config.yaml
loss: "l1"
widths: [64, 128, 192, 256]
init: "orthogonal"
muon_scale: "spectral"
momentum: 0.85
lr_schedule: "wsd"
warmup_steps: 290
Rows from block 6 of a small spectrogram enhancement model, named by matrix and row number. Rows with one number belong to one channel. Each number is 128 + 24 x the weight over its row's rms, rounded and kept within 0 to 255. All counts start at 0. Numbers have three digits each.
After each channel's rows are labels from the 100 clips, of 14976, where the channel reaches its highest value: "responds to" is what is common among them. Only what is clearly more common there than usual is listed. The data: short made-up English sentences, spoken by a formant synthesiser in many voices. In brackets: how many of the 100.
# convs1: 3x3 conv (model.mid.2.convs.1.weight, 128x128x3x3, each kernel summed), inputs 0-127
# convs2: expand pointwise conv (model.mid.2.convs.2.weight, 256x128x1x1, transposed), outputs 0-127

convs1.95:108187137063133112155142154090120171108086143140124153090108127135137101174155090152116149100121143144136139172129134124123182135138123104114139088118119131128126083122164138125127137115108119129091093152092169178117113127103138140117128158144148078140122095151127138148156144103115108114143136126137170145137114077154144195168103117129131135112135137161135152128128140121102119129110
convs2.95:077126167111146132142131150126086094142162106185148124142157095133152137139148094143123146127126133150125123163115118159098125117123114076136150141113134147134124154101133138151155078123122128144140116144110100135110151142115126122162133154154135145140176157134089123175136158139120117123130147144072143179140072133143115132098128100145079129146174136132147168097140100143118123097120
responds to: rumble (53); pink noise (28)

convs1.62:143150106110125088141154128102156146102111118128170069143136123079148153082153122127156138116162141103130128164136136131107157110143133156073130161136149123081131114129120113119161139100148155101143172118172163098147160114121121079151116160120124114123131091124112133141120143173108134097095144130161094125130107158092108125146144104113177110091113159126163090145165131111154124113131
convs2.62:128071149162116121117157174135129123149111136109131114158140114090130139125118125155194155140150088117101131153154177128173130175114115132126133132134158134106157128132149176162159182138105128155106082062148124158139179125167166117099151171140122101147117144106136146197121110110126113180142109126124064102141116135121134092107143105143114111093102167154122145159127081121139123102147
responds to: mains hum (68)

convs1.66:118113188109111136122146114123119108115105127132132122130135134137126137124112114148135076163171152111110089154111129108138124162111118175127098123132147144106115113126116154219110099125130121154104153128099148101141156114136116109138128123060131107104156117106117136138158123096133115110150117117139126144052128142073146086123129079155127096173120103135144174150125127107158139149142
convs2.66:134150129120134137126115134105164135129129106113140125110119098147099114159093170115143122102120140129145112128154113123116137144151123141129142180134116123120076098104147128210142162127114112079130088101130183165141173148130159111125129117129127094158128152086145158158115124172155131084070084107158128136119109134132102102178139162097123138128116107133147157110111161107147110114132
responds to: white noise (71)

convs1.85:162106129086107113162140145151148127147136115104172144132128126173134132109151145135106161125153180130139146135124127137131061140151115148095118125084159157134139096101121144133093125133130143047102153127132139106128137152108160152137161112069155151141169157111137108104117057131102155131112151133149142125137145098154166135119105136121110099140124136114171149131149148125128083145119
convs2.85:116169136100111168115114100116126139095104130076114102130145079122152120131142122128169138099169123160148144148142175138133142116098126142079157160096100157090099135161146174110121165142116118152136162112076128157189106146127120079150142127114127148128113138100134112134149112167146124128123168113112121148098163148155143093118137112130116097126121168072152157084084140105130109138143
responds to: sentence kind: request (35); "please" (25)

convs1.97:171131172113138126148112145111138140129114125078145142141160091117127135130091110108105093141141156125105153187115118115119125166132137157138154127134109103130106123089105157205103115152120134111146107125139130100142161130115142091135125121065095112108113148121138173093126076131166089119122107138143128119086141146167144147119135090154121119151142155060142127139140156120140154150124
convs2.97:092158157141108141103113113118155114146157127089130146115122119124139147115132162117149136144154128079085133151162104097125133073113139104141144145121092116111130138084159153147116129123138134124155158141120135155127120139176144143094114138151114145091145139129134147160134147110118166148159133126100147137072124150129142123151136113119137133119142154121097135142108200174159168147112
responds to: white noise (44)

convs1.113:129124160130145137140122133103158163110116184078154173126158146122120109127129106107131141069126141150168145161099132135112093094115140153169122139106092153098090144125148143105108155102107112151143120119123125115121138080133112101140123186127126145158101061129128141154150171126185140146129126166119123126091168139123109157111102106159120120144097158157160141148117142133107135125148
convs2.113:143139138165134117085134119130096128153116117111121130131098102153097146148073129136089110122079136091106130135120108106131079115139110146138096125148117173106159144163128106118159143163112117152114143165136148135113133094135136129147073147117183117140128130115168148133081150166111106141130095159131125120184133140099129141115135118107151125122126175130167111133153080140155142143163
responds to: mains hum (26)

convs1.37:083155114124136103148122102142111112112078145136110160146111117100111163139129127116111154114161124138120124140137118133111194148130095120197083119133138114135105164158163148161167118113137146151139086113132117147139162099137100084116143139095158148146089141118150066083149134114159116132113109133119106102150155163162125143146120125115121104175132114128112097120102109164123164096146
convs2.37:119123121124151136115159149138156149136170121146120140087163117133139107144132083131150175106123147158162121149080118106119146129150134143104160134126152099125136125154108139130106143112128101108143103137158121123122120163120149120088123103161139134101150118104153101153136169117109121105135111138132117148128111129144140170150105112181139171120188152086160145116124128082148112173147
responds to: reverberation (63)

convs1.17:144124126142135144128125134136138114127135126112118129147113145067133133102158107120145154113124149140119116116115153114135048134131136109120155160172114135100071184096143083102166119080179142128115099137146132098124113093108127112167138128175078115147136105139141156123115118109123127087100103139119101109067127112113125141156114119130142107093084135140138173136127090145119086139152
convs2.17:139142165187114106089086120150092134134099147068121119088092088112117135144109177104131095090113139141130150108131099113110143153198095175129107137147134097153128123098140112125105120128146133174145155102150158139107097105154142084136102103161112167157125148146126171144154152119157085143091107123133107121118099117139104125113134114129132114102130152100096178118181164121135163144106
responds to: mains hum (45); thin (high-pass) (30); whispered (26)

convs1.126:128144127140137080148081133151130129129130123095123094116171122118105116097155114145125096168123112128134167152129107137096182140096111155171087103126136114111048141072126166072074160108129096117094145111156120132130129151141122117192120163138146155138133126110167134103124104131110118135137146120142141083093110105100118130141150139110111116136112165119140130133115125140116156137129
convs2.126:107119153157134174173140179111127108112144108183097136109153146110142105140085112140165152144153143136078152118144164158132102125183146129116158128173099085124115105123177146161133123097085182076118131128097142101149116153112122143115122142116111155136128116131147119140127106120157118122104093127140115080144115125129120105125093142114154148068108116134117083161125122109170150150146
responds to: whispered (26)

convs1.34:127129167138138111160122116117140149130121171080148143158157154133099113133129118145135188117141130101115148159149135114108119127123133130144141146144128119177152136094112157205162117129136080125112104141105132121118122113134139138153118145089156161125151103120133107144141156143091152131093151115173117113171102113059205120143144149143133065127143115133142146113148114129112120156138
convs2.34:142099115100063119134130109118135148141151109156145147142138108152162089109158115113120136119151118156133157132132085119130130143120074144156138136156164149099145132154129141166132071143153120114125136113178158137143175098163151105132153136130110158149126155135152106119154108113124148087092076103171149143167136081157104144142145144121115087144115134125111091138161147105134124126118
responds to: voice: high voice (56); "she" (26)

convs1.52:148111110149130158103083136157112110130109149079131133153113151118147119137151131095068145121127160145111158105103118146100209097085145148087146163154155145132125137159121130135107126129137121127179105113165126168110129104087115098183143143079122150096134108138106158141130124105153126119102131140124140147117136144115122124122148147118126191101162147119126094145119119090112165116130
convs2.52:124103146162149133127113136142097148135126111106131133105118095144108152131142152146159119112096105084124148131117110118144146128142148173121113139191111126109121149121127159140140152114117166163146169114130132127119108088154114076142133141136145119125058146116173133139130180123112108200095154124142113127129130128072110187138115126121176144123118193089077134100135136138131120131137
responds to: whispered (35)

convs1.40:108148093174133115148142113134129134108152115109146105082144113120134158132108108095144097136119137108119085080127110121138130126108141144080095138123113164134155138174127119141119140122099144110132128134104153121146122089184113043087147118122141140140123107108110145106101118102099119132066101133091138155119137220138128161137122147116117151117107131159140113125118109157113149107138
convs2.40:113099096093133134112154167110149132137107161151096109109116169154079173090144153163122100126115159148163130130095111166145168136112159111139135125131117106147147127120110105177071104129163113124098129124150135142078154146169129105112108109157116115114118114098118110137129147143125154142143112115130097121087123108145151126096134083132115152161115118149099108098142119126167165124108
responds to: sentence kind: request (33)

convs1.3:153164128115128135155082121115144126118147163098116133125097173150102106088164113148152126119149131123132105122092118142153132056126129109103143144124163122142125144124125112139131126128127142172118145095103114118142106187139151138158148120112133135144077153083108096079139143191115159133109138117141128120081124082104162162174133104110089148107125123160103103127161118124102128134156
convs2.3:099178125122137159158086086124119162121125139103123130117100144117103106165115129153147142142135136152156150122143152147132161121140104163098116129092101161176128138129093078108163148159139124132093121128133157105158154112130084098156139100132137156130118151120115086145101114169142116125132145156157105100170157162110143114090142171096138160151096121148120151107178119111146204140156
responds to: thin (high-pass) (41)

convs1.118:065110095126132130125118140119111117131132120140164134102096122062109122132129150096126106139100123130119129168161099133136141115136098184128101099091131139128108155133087169114143136109151122173088122150110143109136148102175122116108128114109155144175147133128141133168159128130096121110106124115150176154161140213143129155134097155126128113143087145115142127145128144115151180113122
convs2.118:109122148097144133161101117148107157117153109133130121142129158119115099138120134093156165131102109177139094149168146175114117121109088112144120121168125129120093143131162124171127121102134158105135192115170114103112156134103131137117117095169107117112138151111130141155142126092154113168129126127107128098164087104135117155113113161099152148149103157109127063137155175128164142132149
responds to: mains hum (26)

convs1.31:159136119147139116100121103107093135099098106142144108188163118166147107112109139123118135134127141144175157112118147148087150124105117105140089163100100158126135137127096116110121151160092135123145110110164155148155115097119182138118100067169125133126145117159117123175131135154175111132138130122098181145128106099140153126129132124144149131107084185139103113105128102122155097148165
convs2.31:130102166131141113112147132096124147104089116088084121126102089109185145118105142134194165108134119140148139140134175147115141073111119116142099102126125116137111118119115107145120161144098162124111147146141110145171179129148111114098115143105143095128116135154140151122147120114081133090162111090154176115115126100110133106124133114114139066133140114148135091139145156085104133122109
responds to: mains hum (63)

convs1.82:102089136129133142161139128170130117151126115146104103106093133167112117152116139145095085154126105119130130172116138130069117107132106096147111097128139187122114133095141134112099117146113112149108127109130137130120120195151148081082151140125162104139121137145133116114164110164111139167135153119140115144076103111142165121137164118126098171135153164049124149123131129109116121128103
convs2.82:098143160143134170138153119130105122103143143122140154094120134088112139128114114154109147072162150138128103152148075103116117156116159124184151158117176138111111092135163162157120128112122123089122109156089142127121130091146128130130120136078124115124131142111142097164170138143144179110124176150155100127058121144120126128129176093103127130118108164141162117140159122132129145145092
responds to: pink noise (50); rumble (32)

convs1.110:092123130160148103124108120131143101137130146122128134152118131094124125128153179123110107139126161132093118172156124149153183121095130125140104114123141111109157137135133087137163133110093145169166120123092114124171139082147117100093118123116148131151138122119119147149137119093111120131130126131104134153109131179100042099167156162120176142092130117111119141129107155162099171101084
convs2.110:118142116094135119103081182108175148110131117142102113151128113098118119134111121182112125145117140113122099143139119103110124165145147144100139129115070152110083151144138149124151146151140133113207145090143119164126116134122150131118112105083149136076144091124120173130129071135148129143135116156097136116139133136178203124155131150136133131120102109177120111081149140094116118140136
responds to: reverberation (72)

convs1.33:080165110107138152158120142139128126160117137176138143125127135121154140146125146130150134154126127143129139150166146127159138156139111130084113130169139069121083122155133148150100136085143115138106101137110097132158132115076115082083122168176134124142135150128160141118141101136154103126149147137063121162081132121121115105134098133128136084120150149131132114162125148123164197133092
convs2.33:146123093100150107110128157161123137148120126154155116115103111149146166125118192146149177171097135138165151093122145165094119105121095095141120115150123128125156106088173105117140120161099168122093136157130134110081156146097133130124133123173140163084125131118126102115185143073128141092140134126153115139145120133111117130102071133128107157132145164113118144133094129165162123139125
responds to: voice: deep voice (57); mains hum (25)

convs1.93:125157149119126123154130133118134157135116135181122134151113151119146147096104133134103106137105115156121112191129116126079166117127127135149174119131080167116080136128125103126191151123147154156173112151116084123160155114140125143100130111131148100136137127150137098109095155155141141121107139127109140143090137114108112067079099120114176120139099120203128167142107125123123140130120
convs2.93:146077140170152121082124175136099136154104111106119123110093136175101131136118154141150075079121131147116103124082134146115127106152133173146109145167122151122125147123140100118132111148157125165119130141164103097128144088085138127132125112161162119131138129162144112174109143124050149107157129093086120134151162135145123114100118102139106146132118141143136164073114154189104178181113
responds to: mains hum (27)

convs1.89:142108127101131131116090116126136128115143115167112091118106130080147117141134158100158099118159132127182098093115121113140139134120113126124119120125120140126097143143152108137117092119139090114136110118182108166178145089131127101091134106169164091131129155141128092112112155107162135095110110123127130161079120120116147125133113092115125171120198119178063148113137142147107152107161
convs2.89:109114124139141138128148173168141140122138136120104188108122143114108120109172078102137085140162137106143099058127137105131114101105140128088090125098140107131116121133141108155122090132147135144137107099108142142149123137124143086149080117145118170088113123109131118155145155110177112112108132115085149114125140129135089116124131094130158206107172111163105141145135126128163114154099
responds to: rumble (52)

convs1.81:147134092135155109156168128117121170135155148170149126108144164122104114147129133143153139150091143107165116164149101115151121149097134135122101150101145105092167106144088128171165134145119095168086114116153138129167150135105111091090122135227124126122129115120127111089135123128103096100121130130155153119089096113109119117134157154134135137131112117139123141118124181133103102105097
convs2.81:128148120105108128118118120089148082176093110120130154097123143157135132110123138114141089149120102150152124086146121122105154128101158117155094123140105134114109106121092109134137164162164123117121116116142116149168151073106114171166134119142094103163138096141142137183111164159129110110145078117139130102102162110110096154135147137136106115135079078123177120119150114133106070136104
responds to: white noise (60)

convs1.103:151128094121167130105108128120100145118099126106124106162156114134103126127127097099105203118068149126125148121138131121123150098132129135101111114189116137126137178129092132156169155116152134133122134124125165126091084142146090161174122138136123173123132118149140108141135102137127129124126141116102094108186131182151115176114126144095161101110085144149148120105099143127099103123105
convs2.103:130122097139119066117104113079113146119134107102174116107110108099102124117125142123140149153088132131113145103109168166090133133156153146106095116126144124081109130128139160114121152124113184112102150131172115142155132097116154155110098148147128103116114146139117157105119159145142114096121090143126151134139147162132124137108130127113132150147146093131111117161219112129162168129125
responds to: voice: child-like voice (51)

convs1.22:092129108173113099122116128109113105141103135148163117138130122098158108097131128128075126202092103095115131166155115133126098202144120146150120127113142173140135135125122147158099090099124119092121147135127122164103147103166094139144110148184152140138145094137102153132109170116121129148115130135135175171103155103120151159143118149124143152127149130153097113085118114097135121114134
convs2.22:114136114136105133115119121165121108165122148130116094157106109129146151117096143128148137078078147139107124138092138118153118064164148138124110150126149128087161153132161109136121159122087127126136133112130112125149147101141101102071096136102145117123111097164132153078157103130141147043122115126155094167104108074144128123128109129102133169130095109132146120144176126130142148164134
responds to: pink noise (59)

convs1.44:088091093146118133146158121148121158123108100180120161099122126151128115140115126131159117136116131120121103102147109107169152116125141131168142124099151116066171191148099104139097152136140105149127111109097070092114124117153121132083081150151123096123098099111155143146138127112129150090150082114122138116082145169096138123142127117135145167128111131093165167146138116137133149141118
convs2.44:162143135123112165152093158126119154125078171094101120108110162095101166155121101084135109110114168101129160124123144121137106102157167128076159112113119079124135113105058087126098130125087097104108153131106097168115093141100135115137143130129089155106124090168099126115159079122144131156166161154121126133127112116170145115150108129131115110111156133152139098157126161124111147123106
responds to: whispered (35)

convs1.71:130117127142141119110185124128121162112130139178103114155085115136135100102097142161113123140150122129173104085133123122092103126182108127101140181148128115123151129142121129084093092133125156134141115149103126142120144134122122117107099141141164130126127153124169118153109169128101072097119112143133107121149150169129116126140132200128138146095160167132065104103127116133160113132174
convs2.71:157118126119127150149168108122134147142113102132120180131153159101132093127116079135155126165137123163149095121149156118084122113105077094136156131179136131083115087135127144120132172122106125133099149112121179126118117178133134106159119107105156116108123120051149109092158104123166132158132166124140129087083114111110162110166105131109109138135144143188126093177137119136131129147165
responds to: rumble (42)

convs1.86:072087064168108110116108121100114102130110115162109119116108120130162120137129145116119105115167141134093129136126132135135197125126121124148095104141094105099139127159154119092113133102086137178148136148126097149100108085114142074095117120142145110108128110144093149139106111120111140119114113131110118184133154116108148102141083133130110146109150114132100139124103151095075137086096
convs2.86:138106081118165144148062122152129130098105136139112146156121147147120141169158107108167165109143151098167100113095131176124125101116136127135136114130122155127109137120132128115106081127121100099144141158128089086112155121090109100131128147103113139093117121142128143132159104075120093141130155141150137128136095143179168093100147173133146092127146171151156107124127093132099139163133
responds to: muffled (low-pass) (40)

convs1.73:103102108100130091118144142144121108098129082148116123116104135120117112124109126109135090141164122145115105120169125118186146133101105105169150116119164180117169061108121118101133096092136131137110133142110145127122108103143122121116123114192134114134167102109104167121137107160093135113105112119140121100129142163113142122094133146123171125114141110138198162099127099107100106106081
convs2.73:106116117115157149142134106113163124131081140143114145143153107082147166099109126138130131123126136109084146162126093106109109109139121102157151136131151117164169111110143109163097051112136121139125079142146123153125138072098123140139102142104076129154151112138145117120126103080112111117110118151142095084114133110129157141129143130105137111135128117138123142157176123115131147151139
responds to: voice: child-like voice (55); reverberation (53)

convs1.7:138124127108082107119128142138145133113149143089138096148146142137126144134137128133125097118121154148111090136126161148117107118128119164100137126162170086160141107139095114147142147156111167090145167152095112136152130106129117078170163122073131120103122146126160133101093097114145113147118176131156135101211129110148154116128167078132112102158137102129124109110139137129154104175096
convs2.7:122133111084145153124141120109145147115178127170144156146099128195126099092125162151116129139109111160096162135129115171112169140107102157131174144127146110091140150108128163139158142122103113201142136129131116128143137128116135142098130161141150132109090093120103150117134141120104128147120131071129187119106127125151116135150104079123110150140138182105145102144140144120185117122140
responds to: /i/ (82)

convs1.50:169131118140108134139126117165128092157103121083142100095106138152147124106119138096095117149095154152113141107110112097090080122104127105145138114119153110098122162110160149123143124134142107083139124127127122150115139139129120193149115136161172100154126127100113114106141140073090161062133111115091130113092131151183142164125127153078120152086132146145120147134137106139103154122143
convs2.50:119139120162120147120137160111114146147162124137127102083130109145131117102145128118100116106074140085099126175082077092147103144178133180164134130137121114102102160123104128132134160141132091121136171112118141139114120164095118164103143124152097152127144093105154095116125105154159153123115149126116069108118096133158112163168092134156122122136134133105119140090137139108159087116132
responds to: mains hum (53); thin (high-pass) (29)

convs1.87:169157083129120188106128154131182175141112160147155097140145141121114159160124125115112188117143130165140175150116160118133080103142163162117117126093105116114134094123161150115096142140113114078098130118118100126102150148151152122156125153065124131141119149149147151124114128102111130141114109156122149131116167086135149091143097125143113112117133100089114144159140126138144116156139
convs2.87:100136140148089097134134113127159110114117095118146132093102098099132099129136109105140128130122086104091157155105129131125082155127140156104113135157086153102134139120139135132104162187127129129104124146103135095139126170129167107177120148127166143106092149114126096122115160165149107151117173140128125121141136151106148101119149140122089110094121128130144111130155126118168103161155
responds to: thin (high-pass) (36)

convs1.99:109139131126141108129092118113132127144136123153092109106111118101147142132098099133147103113118097129110114151109125092152136144133100118102119131168122144164123163194098111110146105106119109111146150118129144148122126108152130156099102107164144108121096131162144102087076159091113162089173075138115134203139152160170115115153113139102145165111122118087111134120108091119139111093107
convs2.99:149109096078148141126119168160151108129121120120112141122145067129124139121103172135158120100118138160133096144109094165106108150149088082129104125125107147109159083098123114146132088139110113137102110117161141133156075107142146113086094107122134124113112128122146120132140173122093132130111150088128117121144107094130123145144067153130135126138100124131103168158140139157138080100148
responds to: rumble (71)